From a checkpoint of a small image classifier: 32-pixel images.
Rows from block 3 of a small image classifier, named by matrix and row number. Rows with one number belong to one neuron. Each number is 128 + 24 x the weight over its row's rms, rounded and kept within 0 to 255. All counts start at 0. Numbers have three digits each. After the name is the row's rms in percent of the matrix's.
After each neuron's rows are labels from the 100 images, of 14976, where the neuron reaches its highest value: "top examples" is what is common among them. Only what is clearly more common there than usual is listed. The data: drawings of small networks of dots and links.
# fc1: MLP up (model.blocks.3.mlp.fc1.weight, 256x128), inputs 0-127
# fc2: MLP down (model.blocks.3.mlp.fc2.weight, 128x256, transposed), outputs 0-127

fc1.171 113:157114092140153082150136121157121153189132142123141098115081103109073148100149139082118045127109145116147128169124113128144148156129149138181117110095146109103122124090086094131113127129140164157158157128088080131135120141132122121123151139084127144118125125110122142113138139126120088109110138128146121127126132106161159104127109180097121157166136141127115144138131120111159100116160
fc2.171 134:116098127144159149137141175146120141072133144132080153113128166138120155116130152145131161133105135101114131109121127046148153138123149142092174090155113127128136120129139152132132110132125108122093126131090166183131125119198142114092089138159123121137132138099129151116158116138149132132146100123130148061140132150140127140120125095133139149121105149099138121111124081142160091187118
top examples: black dots

fc1.244 030:073111156185138098098127129161126158116098111156116164041118154100155119123165110105146153141178124136107109129112130123128124135105162105107157134074095101137157121127149147141129129147114117153142120148108116113116146113133060100179104134141150159132139113123115099120127094152122106115122130119127124115118094162144117138138102123123067107159135091134122146146096144145123146126158
fc2.244 028:148091133061115149137074153145139115133143137133167071118133109146116129121092127135116091131128136116123166095115128144144141130140116123123129118141115124128140166126110105118113123131156143106159129146120157099135122131077174163143107086117117099124111139132123120102096087111084114105150117090125118165133142092142142134136162136077196103124139151109145086096126087130169088124085
top examples: pink dots

fc1.227 094:147135115122068138108122081118154110106137088181135138095106124137158118137141104112156112083135152152151117109093062162099137162121133139127178129089133112091093110149138125128118124162147115111138158137148128124119089143132090104072118137125122092129140162141096108150162122093165120142156119104098098108092123133105116172119125151134107112158155124131115114125084135156116129111164
fc2.227 098:111132125204116081134128157082137056124112128131109089117133101106128108085153146160127116130145105108140112122141156113127082141128145132129147138195107136121127134138071130156145128136096126127097124121157126125105138124143114167142135122146125169111108141144104152098121156136163123092146162143132131140098137141098127093134124109169134125119156096140132141073172134118092132089084
top examples: yellow dots; grey dots

fc1.185 040:120109164119152119103109140087146132136142132103081146148118134112112115168180108136139116132104114150107128165112125137099120098098141135152095138108101125136117103133113134147127135154140165133166116129125124101169158142150106072107086114154109128083136094150138129132173135097099154119112139136095132173187139106141076129071094147154140093153097161136138090104134106133138106116102
fc2.185 038:130116136159143136141168084143078173151095162120112142158141110124119145099103152095129128123154152111107134157177120106150182128117114130144131091117193118131113136169098104093112154117105104128086143125147123145117119134127158151129146140117123093142138165113142131152094097123157087105134099126131206098084151139098168098136125104125132134118154156111137157157121128117133127121101
top examples: grey dots

fc1.45 115:122144139144132133153103117123098148146132128139124114151155135075137119184103087132096153150107143126105125115123113134088131096184133081155111087092126071112117131126136127140158162122170134113165141150123136135158090140121089103142106101160079094099100110147177177099098132114095165143103141105161147147156143129126131135135127154137136162141140139146127106151100111126162092123132
fc2.45 125:124103122111139123123151104123073124142141106147134112116174135128132130134122147103117095129121114099141123137111137029149116160125130145071074148154158118125131144134085153098148150119079103124169123126077127118133134126130164129135164130117118124133146153080111150150125123117123108099157111135129147179120135150099135116144155104145110128118106156070126165064134117129144122130093
top examples: grey dots

fc1.125 095:122143142130166113157091096155143087113121142131083119140086142112102180131174164156111137105113094117113139101106126124137147126100155118154172154094165130100121161143156103106113134112155109125099181153135122083154144091124124126121122148174112124101140139113155134078120185157127114112138146109132099133143122074114150142104113114104105134126107124153125125136157151102160114174146
fc2.125 090:131132128132146125112150118133142135131127120120173129119120212121130143055106122153148134123130111145124134148112165157092157199125094121145139110107176133134119112092143105167112142134154103131126122120126183146121105149157095120081137114130130145115115169132118116162128101139086110153147105137115114127121164109163086124124114130122197126121114138084128147141101144116080111102129
top examples: grey dots; black dots

fc1.26 109:149098079137160138113127118165120091122132118179144131138098135104133121127114175135150117122147117137116145128100149133150122184111115123127118095107172140078107087132157129126101122174141159126128123098105133163157119170155094141122171145117177099134106180123089105124117135118140122098131109153106139090141145122143090127131134107122076164158126164168110147176146100132108118112146
fc2.26 117:125157132088123164129161119116141169202160125124096129137118201116134125175105104074127108127133134140102131145135159133158097130128127125127124096179124133137130149193123169125146136121137109126123136125120085089107123133162124165102122104129126128124138153137103105103125128154120151109155135130120132078112112174115091132174104125175126111126141164108137103135111083124097144113152
top examples: yellow dots

fc1.179 115:119157167122149125158105130085072138092146126140120093121125108123122095135053120136121133132104166144169118153159156130098117112155139159124161128108140114125137117135155150147156146161070125135144105118098097133151144094124084165131119117136096099106088117137189175116118125135124157126147122140091176120120124089122131094113137132131122102133133145124098083150120127117158147118168
fc2.179 102:138111128161189154135116109158110104152108092122139160119145167142141126130125078103114131123134119083099120135159170135135109142137079137096086138107147118126137126117123123123106113137121132128128142132120135162141140122183118132103110099080134105142128062095110102101115124084131123124097115122134160095132155153144110134160084138126136158131080169104121150050146122135154120130084
top examples: grey dots; white dots

fc1.57 106:124082145120127123081122136101091101112127126103099110136119094129124099142134100111122089149122130129126114125117164147123076116082132144106095184120133102149146129131113089126119196131117169121150085135090114150171096105105107145122177130152139106138136145119099106130109095129166133123134117113114185171160141136138127102149115166129138149127141116088137104064109125129109161129144
fc2.57 112:106103125143123115116128152160136165119116131111142165149152169127142107150070158170120086133099139154124131094180089092151132129128108128144114075137145139133111062114133131112101136128138104127107132127121100129104132138129132085107113138101135122102127071175100142185131137111174116143119139131143112085152133109114164127079127113078143156119151125108129161170127143117111147099112
top examples: grey dots; white dots

fc1.24 143:142127174107101110119151139123115128161113134116082157152078160113139147152126077185122126141137090134125170138125131084115099136153117142153097114109148134148152082120097104136149174132170174130121144103092128113110130128139122141100095148124141068121112086141129157144101094109126105131133124101126141135153129150152164148114156165148158137194149129141128132124139086116143116131093
fc2.24 131:127157128115110097108164096080128183141137061142126123129104174136135135166093142048129117125158123163146130114088174178158140154128124130083125094130134111125127160138131156172108149127128132137124123131133133142145139124117144135146145158112123092134101120100133090131109116136105120128148114110122120171130119127131137139094140077123113168127146143115121159137106129132206154099138
top examples: black dots

fc1.168 032:108147132107149118111108149132154116109111140157109128103077118093103179129143156092117174153130149140139113114109141094149118112104116133107121167112134113070140130127125107148122157114107179117143105135085133175150105129124123114142180151099128112105103173130144119085144131091106152149091106110099137173152090091150097115118119116159118109150116173145099104087140156137136104146153
fc2.168 036:138075124149119119132145113129102192161125140113104113120142168122133100135116108180146072123115135154113154149142162179122115121142119149154143096133140140147109130130139090109117135133105109109084142123147129098139118118116100109094074106140143107116125113160132105196137139135166114140145103128149137093083168129166143112119129144071131156125151124087144139185130118139127143117088
top examples: yellow dots

fc1.95 129:124129096156160090118175151100173123129137192154141075157104158151102147152165140127111137086154103137138114157109124096166138120127106134120145097106075146145154118114108147137123110095134141106109119140088143123114167093177078103135113137126130159182119135143181129121128123120109142147119133116139100113104114117140106104107133105149121144138153097107111121134129172118169161149148
fc2.95 126:127092127118076102118136125115150125087109134138118158122180125143129178097122125095134102130137121154120106118126067128142126128131113134094063135100134133116120132120094160119094133114115105127131127130112090138131131162135171097123164148118117157160137195137093099138207116165160080160132156149116129135116107143126125130162139106110120139141147127093124119146130068131116145130157
top examples: black dots; complete; nine dots

fc1.61 100:140102135109151105115102115113108140101119142128136179153135117128104108131181060139139097135141131116095152144155108105168140125155136134113112143108079120154118098119110141100121146139113094087136130140142131080117099116155132165100109153134121123063114145152157131131129126163130098108139126160157147141111067139140102161155171140080206142129140146150118144121115132144124145111130
fc2.61 101:114124126121093121132170134102170134157118127139126114138123055130115131112086162119132117130131130139163123131134146164129156141124168138126120103143201142129124178123149153133141125141130117120096134129135115129166131136100139106161168057144114098145122100089094109079123133162091139117120120120119120186137188095125138115170143089154094118120141138127129118139094127136157145093137
top examples: black dots; grey dots

fc1.183 085:091146121131157106134129063128155147107152093126143129150177127123143142153076135115135146152120143151136098150125140162121110117172084129138162098085113143135140098125130097105114140089112132129112106165134133128119133135113117157184138121123129080135152102120166105126144136118126131109138099141096184177126141105091175073098144127159082133134126129125131126119136146070091136133146
fc2.183 089:155112128105115129146140083080097139117169171125093136128073163131131095141154093125100134127133098073103144086127157090136163119138136130084111114135143126114133119081136150169130142138117128127108118130091138107162122126122104139111142157136130049130137141112154177144075134123088138107135139125133125086172169145163119135132149121135137107137126116148128145154148085109141106104123
top examples: white dots; grey dots

fc1.229 067:116120166140114179148068129104119138128123143132116098133129143080131142122133115083154127140110148132069105124150119138084144126157123105128130129125150069101125085181177132129150108155114123154183097132117167113126123089125183129101088084127127110119093165137122129147074127125129131145106109119131112128172104109138124165114156152128160128166141153100113150131112115130125143131139
fc2.229 068:125099129116184083132166142098090172172118119119114113096138086128143126133110142115115177125158136072149130120128157111133129111122122129121084121151081129135131135127139108106097121141120131130114138132124074107127127124152122126148148166160122134089128079113135104156156117086128139106146155109136164112103157179116177108170129125108130125131117120111131142121195134123170117090083
top examples: grey dots; black dots

fc1.157 091:174114105133117134131132120119116137157149101136119077118130124120105127075150148169128111133136132141148146119144122098160118097085151153132078110075151136158111127112154149134092181097133112083068159119130163165125092132159130130099135135060137141136127148119104128154117113120142120096121100141146122116121093121137113147121111180089123184125158105119160113124162126150125127149103
fc2.157 104:130116123103173158124159096147156126171126063131165136139134136100137143130105120136125101127136163116149117137078158178118154154130110126133163095147076106130114073148089093126165149117087137126136137130125135156088131133100104171116146130123137077145118125130138131120087172150108156119141127137118098150102168178123145114110120080172098139127136114145119148117132100124127133152141
top examples: pink dots; white dots; grey dots

fc1.224 096:145137119127114174105098109102088121148157147136130108099110158076121105126118138078104132159100141146125123091147124103153158130118119118155101135081137132099094145168140112072123136128158155100118151097131134121099103129112102137085146097123165156184082159161125071146144140125151106140153102163151148120168132150115124126150123124094106150136155139142115100155147095111105116140119
fc2.224 113:129133131115155100111169135153164135184135131105117103161182135128124103125124127115122143130122140146121135142095140156137100130127132136128137092188123131139127113161107098127143139128108127131107124124082096140133146141163119164139127106109128112139154128128106068109138146128052185147126173136141109133108140201123075135121152158133132160133136109119126147091124058131146162114138
top examples: white dots

fc1.80 134:122150130130101158108113104153144155108124149125144132159116103091142119108167121117139124153073156158130095126144145133105215124102122144091117120086121085156150153131129130124124117122154087119096157092119155149104122105127124141132147126107081119147104136157105146133162118113150140114138125125190136152126129068094122140075103154138118120149147144120101145124125167180146145107099
fc2.80 112:110086126098139138128158136121138156162126148128186105123143085138140089060112112126149118120150101152120138139144182095111142128124183123148092165125135129130132152174148117175114115161134120127160121122157163125153119126174145105181106117135123124145112117129137145109137143155117132132115133120134124095177120130214073133161119097114126126129140142145123131146098119126125133163099
top examples: black dots

fc1.112 033:102115102153146118085168153111113071105112143168093138156081117148116155111115155097141127144078162153107113124135169095117139145083163132111134117112100153143176135105171148100139121153113157110127121110127193120135135119115101100122155105107128138110141107149125143137124133106139103137144128125114132157089165118122165158116142088125129121123136115183159130097121135093167114086144
fc2.112 036:122157132057133110112087113182164169169127120123166103138141121127146107114106126119140121130106078109109152134145131096152130131129111114122132123181160122124125128131157162129121131098126095137113131115139130149121119127161076196104118102126137147108128160113134124126129084124118122172163137114154171152141103151152155093114091136159104144139131136098125081185158123129101139089126
top examples: yellow dots; nine dots

fc1.68 060:121083141133183165121129109147095130107101107115127110204109182140145098117147126155113089136114115111138103128130115133144128130108139155150100172088116122126138110126097127159126128116141151114166127141074165122089099134129162160129116177074109131108120100112160115113124124115122122082126133136151143153156118116126140103146138164086141125156117175073130097123145152154148109144141
fc2.68 068:146095126135099174141118141107143122133125125147153097110162111124110146073160109136118145128133091129104121139143116168119165128125136128189135117162148130125149103090099143101122145139199126128066132143138072118134126129157194114145155108126128131109107123085150139097109135121152171104113118127127167144141181148141122141130137094126105108126129107134125169118131082143148132120074
top examples: white dots; black dots; grey dots

fc1.210 061:146146103105118127123110125140168126120130127126132123124129112144113130113133109127139147091146113112054174169152104096175135152096143178118169080093176123113148111139144149098141116130159116194140133132151113166098143155101097061133153136116154122126126113114113111154162110130139162141122136152117103174135129147113134122140114172165162129145133138164116144122127143162120140113173
fc2.210 061:123113129153082097122099087130126110101157143115121146148123132099121173147091125145122111126131137089134123122102130086118125134131164124138101149138114119127131152127064125098115131127101106105148143132118150141155120128158121211136167157119114144130116113112116186146129148160141115128181120137119114119164140132198106129108145136116134206130139157126136133153138072125113100089151
top examples: yellow dots

fc1.66 110:137154126138101098108125094159146144161147107108130075114139089140140123122119158117148143118140134167146112123118111111107131171093104145165098115111156116116133145104109136137152075138137204153145140148130085128160150169171141166127132127097166173153124120097127124150092111135133132091135121089083132130145085128123150107165117134132112128126111138124152193157102112101096138134124
fc2.66 112:139076129111149173139139138141171090124080131118065107157130108124142101128117174103118113131125077124158127127096137120135115116125170124089100098118076121117127138196136145120128134142120136139162127138106126123104130118104149083131148129143128105124085130186156131121188100137139150140111108137122084110147134109168152158117120130127155145123132073110128144119122112130155078138123
top examples: grey dots; white dots